{"model": "image classifier", "dataset": "single printed letters, digits and signs in grey, bent and noisy", "train_examples": 197500, "image_size": 32, "crop_scale_min": 1, "horizontal_flip": false, "targets": ["character"], "num_classes": 73, "arch": "wide_resnet", "norm": "batchnorm", "activation": "relu", "depths": [2, 4, 2], "kernel_size": 3, "stem": "single", "avg_pool_shortcut": false, "widths": [160, 272, 480], "loss": "cross_entropy", "init": "lecun_normal", "residual_init": "zero_last", "optimizer": "muon", "muon_scale": "spectral", "lr": 0.022, "momentum": 0.95, "nesterov": true, "orthogonalizer": "newton_schulz_5", "adamw_lr_other_params": 0.00083, "grad_clip": 1.0, "steps": 30600, "batch_size": 64, "epochs": 9.9, "lr_schedule": "wsd", "decay_fraction": 0.3, "final_lr_fraction": 0.01, "warmup_steps": 1530, "weight_decay": 0.006, "adamw_weight_decay_other_params": 0.05}
Rows from block 4 of a small image classifier, named by matrix and row number. Rows with one number belong to one channel. Each number is 500 + 25 x the weight over its row's rms, rounded and kept within 0 to 999. All counts start at 0. Numbers have three digits each.
After each channel's rows are labels from the 100 images, of 14976, where the channel reaches its highest value: "strongest on" is what is common among them. Only what is clearly more common there than usual is listed. The data: single printed letters, digits and signs in grey, bent and noisy.
# convs0: first 3x3 conv (model.blocks.4.convs.0.weight, 272x272x3x3, each kernel summed), inputs 68-135
# convs1: second 3x3 conv (model.blocks.4.convs.1.weight, 272x272x3x3, transposed, each kernel summed), outputs 68-135

convs0.265:464457502471482507522543487491534519484493510469497480483524508524464487494486518493463505508497498518489495476506467485491494474476512498515507524522491504515460521513528483489423499527515506464486498448
convs1.265:524460524511515486496509522489497487497574508491555510471498529459542511489508508537496482489494497535524475495509519484526497495542461476472503512494475534514495490479547458464479476529493468489439484491
strongest on: serif

convs0.196:479519459476481501490543488496516466540507495496481495552491477498432497534455459503516518495511545525575505512541506470517557529481494484494583522519502493496492489480487463485488465517470505520513512459
convs1.196:510476498473514444461492483454515496523536556475490486497497512492480505508517530511479490499449521520475467497469504465482549490524475493479462529472501482501508516482537462513479536528483470496478487517
strongest on: digit

convs0.107:452472456505489531551464472478579499491527471499489506486433541479532495490454492506455489496504477486507506510494530516508500519451455484498499490524493436524471518445488486523494489527499537494472505507
convs1.107:504506540510515511491496510531516496517501496563505470487473520471506488503493489466495463459510518488513512472485472512480494512494493532496446505512462465478495494502487511440452510463480502479471550450
strongest on: the character $

convs0.3:473514511562500533490484485475536527453458460450529469480495466512526479476505484461462503492496503481498477461497513496464478518456528491475507507528514505523476489478478514506513513479467479532484503470
convs1.3:476540526564497495477513515484476531508533453506478510503529505484491457443499448529463470474502483549520511484499507478503503527466509489505493489549500503447466520505472479446470490496464487481481537488
strongest on: the character $

convs0.262:483458470502466507483526492530505475503503448557459489441501493466489477487482481481490512495461510502529461509498500497492494491511464475502492466483487509537495469496509503459483487505465486466532512493
convs1.262:500463519499478496490508513496467560500506504504506493487495510477518490507495528497451483529520444489517526465569452534498545512508525544501491501500538506533497505532518484505511509507515489497471491496
strongest on: small letter; the character f; the character d

convs0.57:503500515526517479488520483548468498504502492572463491462494487480540502494496486481491492509511466479549483520530543506526524470510543520506514519534459468452476530472529470436490468514494493477502491519
convs1.57:495483503522456525508503518458459499497493505453480485504486548460450479549497540489508512459497496520489497504462497477509480513545468490495512507481463497514517500457498495481516520483479511450473511485
strongest on: serif

convs0.11:491474498470496508478445513489521493515469514462509479473485478515477498482491526491463463479550481483468524573464555473484506501484503505474506495482503500509459491513516497523439498471447516479519465482
convs1.11:524506511501475481530513458492517501475555524523518518497499502474504486487497536480501490488463505480520526496528474491535549443488495537462506561468533510462496500505514543493511477446498503526465550515
strongest on: the character %

convs0.51:476485527531504495467521500476483483525513482471481524466493478495447497515484491489496478514459521475501465475474439497452466499499493507506481483501476519489495495505468480481488495467468442484512519478
convs1.51:498483462532502498486519471459505532522502479541461517504494469497461483503462453535522496522477518545501498487476479498465547528478505474501497487439507497461496465500504457491506481497540489482491524479
strongest on: bold

convs0.75:474514506463483502513491520484556474521491490469500498468496523498455486507509493513484509510493526477526487517512530505524453508489518472466448527502472550517476528488550484463504482495484483498478477469
convs1.75:491521485467494476479501467515499499480523526523513497479543518497521517531473506538515568485494552519533464511531492496533504482512495492484480458466495519502505497495519461532508513529500497543518493475
strongest on: the character *

convs0.124:496471469501470523473499484510532503512536520523486489464510506506511454492477450455509475472483492484431512474500494497540459450481454475500483495496480528510493508499536521508504501445486515510469467519
convs1.124:455494503504574493473469488498504500481554539509490496525540492488485504483469522530481503498466485524466493503484469516528486509496516510484475507506488509499483499520508509498526438516508506503484511521
strongest on: the character *

convs0.187:466485522468479545481506480439496475452485496505512517479495472506513520501495551537485517487516469477452458510476532531464496484500484506470516516493514522461519490488450496504511484494496471506551515462
convs1.187:516504488519518456484482504482520495477472510485504448512495529533504536482502481503502459506505480539513452475514458528495480521529512498497519488535505513521534474490470462533491511460464503528537500516
strongest on: the character $

convs0.188:493529547510473514467522496521495524467473471502493489497545497505460510490457437452470479520487475554519502501506499494482524499470474510485513496550458482498501510544460505487468551495503516515469506474
convs1.188:522478466492493469495527496489471538482494539464523520503493480494473504523499499488468507438499487502511482454529506514480489520515473507467524493474519543462542499500539500486457500496484467536520488494
strongest on: capital

convs0.87:490549506546502448509511471495425462515499521475521515482444432534465510540506514516488556491476540490525502473511487513534454512502489501484478497489483473480495524507522494447511488520513474455478501528
convs1.87:467507487472513529540491505500512491522487438513510485500451530497523471544491486529476471490490492451501514544465496524481506540495494520457503524452533498502524459523500524483490497508499492517505487511
strongest on: bold

convs0.234:479474496518496519504478535528513501492515512498539521474503466491503519472497468472518497494475483533516535492480539529482472476504509479484521518508440518500474505463488493524472517506525543447490498491
convs1.234:506507510505477484452518519548554454521495495474533465505556531481492506474495526489529491493491418506483497513475529536537495475502531478499498497461499506479510475489509549532480520513475502489561505478
strongest on: small letter

convs0.17:492469473516471498493500485461508509504475495455484509484431506525467468517495458491486507501437481499462530480512523489502501479489522491515494472516510550489500454462511490481538495535526520524525503509
convs1.17:499549481482476478480473513490523528541523528518491465506506499536516502489488488484496498517539466455479479498513556515485507459487497446516471490479468487492500486506503511456480454476472536524497498473
strongest on: the character !

convs0.148:468527499489505495554509502423448503510513510487456484518479478495510488477511559511525487499549524481508497488536542506478469536477549500512492489469528513501522480525532467552512482493473501472492550477
convs1.148:486475488515481503528502510490502526518489488496544454506466467503480506535487502474461466548536526486492511459502526511504462501497459484473515480494508490517469481521525472480509520455502514487498443494
strongest on: capital

convs0.14:515483485486464519487485485496530448465485509476464508498511491523502507494490472495483499510471509486501521496499503503512488495502497511487479517497505516483483472466491517458516501544477467424501536530
convs1.14:493522515495484550551520503492531481514492498492487505460490513550484577511465540548502532507527467461492518497442494541516501489552494505516529511470500498472511579480462514467493509514519499532512488503
strongest on: serif

convs0.189:512532468503497473502502547529557487531466510476503492518485527492525536486510469465522491491481501497491503548451489505523487488485515508530487489488436482491488521507518520514504538478456555538548524508
convs1.189:489526484449507494444477502493521490461476509541489479500538464496513502468555532471510486492498532521486469517497488448469516502498488510520492506509534547455501495495496562479487484508505476486497499504
strongest on: small letter; the character m

convs0.28:469498459501492488488499492508536475503488525492521498469494467500547478500460478494493523482504488529534518496494457518493487497477486492446510494500451542521497498516504478509472518479528512509489480500
convs1.28:509495501498461478470506571453489491501484514484437480558488511482502500469510496530491476492520494466539517531529525481540524454509492489480468504487499480508498506529513501555495561496477528476523489496
strongest on: the character %

convs0.219:496477471488474499496520494538499422485486495478483520503507488466507501530488486496502483484472513520480493511521543475509477493496478484580487486523508502475465508474520512507498491535485497494493497484
convs1.219:533521481496521484507498539538533510505514510489536457536499524554544538498525455508503523499476474473466478468466472500487496469506515492531516483524476483507519486497494531498487495479500498481496491549
strongest on: the character !

convs0.264:494488502472483527407473505494484492515476469506474498484516462497466517507494485508490501494506483470519493478512463495482505505510485489492499493434485537493509452540520479477547506494508494527565488498
convs1.264:499478508462550490486512485481463535521495449525515497533519505508458489500523506538511480538537474488532497492564451481511518496441540517485492469468529491533500524534465486520501528497492486515529488477
strongest on: the character %

convs0.46:498485469527539502518454510493559491523475494488554476474512505498528480496491460506519489540504474522495477452519522482526488497488493505491471529537456473527535476502490538487482509535496461490478471484
convs1.46:516479490497459498485481527511448510503516496517500517462479489480468504484484544537460554466499508504507484500478472514501538508488518512506507496491508500488447485479513498472489513533475491554460490535
strongest on: serif

convs0.24:488483470507484534508475483515455509473468488510475516532488460499475526490478495499502482520526492470501488509522554485475466483489504507477506494478508497489516499492484501460474513478528490525513477465
convs1.24:509473517512499457543518494461522481543490494480522446462493530494489474444547486504506497494483507500484503543505486505516471527498487494497459523490487504483516495496488519495537553509424483486517451523
strongest on: bold

convs0.36:523422513479466509506473478521477440514471478510503486492502463465492500473509486507497496448485513472469533494531510487500489515488506479513526507483502529520481495455462524487502517506496536475475501462
convs1.36:493554516457495454459503518482522487530499504510498493507438518502512465474486482509471504508469486518470497487510520471512517467498517440473498464521499476491489508537511499520513543541480475488495527507
strongest on: serif

convs0.82:503526483491541477481479554519479471493510495458571492509469507496479486507509525517501514536456547498496483499508535482481489489505502484469507523468538467493460481520519499512480511523490515533494473494
convs1.82:480556500486522500493473481491516493487465518511481502535520497522500470529510455486483484469474520488512503525493474513520522518485475457476483541448514534502547450535492471518445501468488463447533490479
strongest on: the character %

convs0.142:490495546469452508539528495457522520433498464460537502504475475504507496506512486485493509526494495505497495473477451507475488494502508481533521500501480520496528511503474527520478480494499489468442460502
convs1.142:500499519501516521494469524526510426531482507526421508503462476482484512501524491492508452495497494486500529522484509503484534531489490481521522547478504508497479493526490523505488486483519481520526481487
strongest on: small letter; the character q

convs0.161:489548495474541460500500540469513534534532499490514509499466547517470503495483503508519517517509506490499505536522431505521571535500503483481485521499475510490450496505490502490481514544508515492521503474
convs1.161:472492531464496477500490542499511473496467492509547501465483492522460515493470524511500503515498482506487500516504532468469479470499462472457507494498489493497513477555481494508460480535496498490458467512
strongest on: digit

convs0.209:491479508510475477485455481444471521463490524509502512514523523485479544470526530512522515507532492458507509511480476493482479524484525492479467482456487497465528521477484468535462438478511488469483526478
convs1.209:493441530497483491514481492459441486522493476445501528480439478502490452525482509465497475529460507488513483519525490519500492481470422534486512495475476497494477505509494499491532520508485512535427493494
strongest on: capital

convs0.6:505509518488501487493490487425500481494488490513493489483542450483469545494497508501496506500495455484516455469500518508475532533510494470527494516463468463463522505516480512485577468547466453567501503514
convs1.6:492499542501500505525497519512516500576459523478482454453519530498532509496494513509494510505523521500509537524488448523505543504500480510496535486513509511494483483486459483497472502500472494547509504468
strongest on: digit

convs0.226:526502479471510498484514522511472508518472527510493483541513508509508514491462517537518522508483502536484464470450485509441487512467517461450497498472496502527488502496501508495516478481515495443500541471
convs1.226:444501503488455457476525470465488522473523476452481513510481480514473482484464519476492515540501500512475529516538473503538483519449467522469486499488523515487516485487492502506509512512470493516474485489
strongest on: digit; the character 8

convs0.18:542504511494515516470527513502513522499490491526493457507479475495501516508516484504500523506528472508514467500528512517523526478496486459514508477525476510493456478523518527548487452528470494585530441467
convs1.18:491492501479523516476482512496485489511516506508483500463487504479485514474477517523485513509499479501476445456466518476458506485469482459510495485511530494522454496516469531450491498471478506463527510531
strongest on: bold; digit

convs0.210:490482484491524498485512474485541470501477482452495435468512490490489486478466527451533485514496497511478496521487465507513479463492453493472512502504457492518484476521505534528480494497482510508505534471
convs1.210:551537509595458515523494516482493515452522507584486529457511521469491494490493500520494482456506486562480505494523502474484515509504498507491494524479496475474483518486511499504525510535494481529477513456
strongest on: the character %

convs0.165:529478512477498482478523542496462523510471529461518525556501487536526491488479508504513544510516504521508550501497469494492492544491528487518539503515516502551484527475510499506484512507516463463466442503
convs1.165:445484490483472444476491533502514458471482541496497478528475485587540520510530494482475509494552535501492501515478512494509488462492497502496481515498506488502517514475523487561475500488516483486473521499
strongest on: digit; the character 1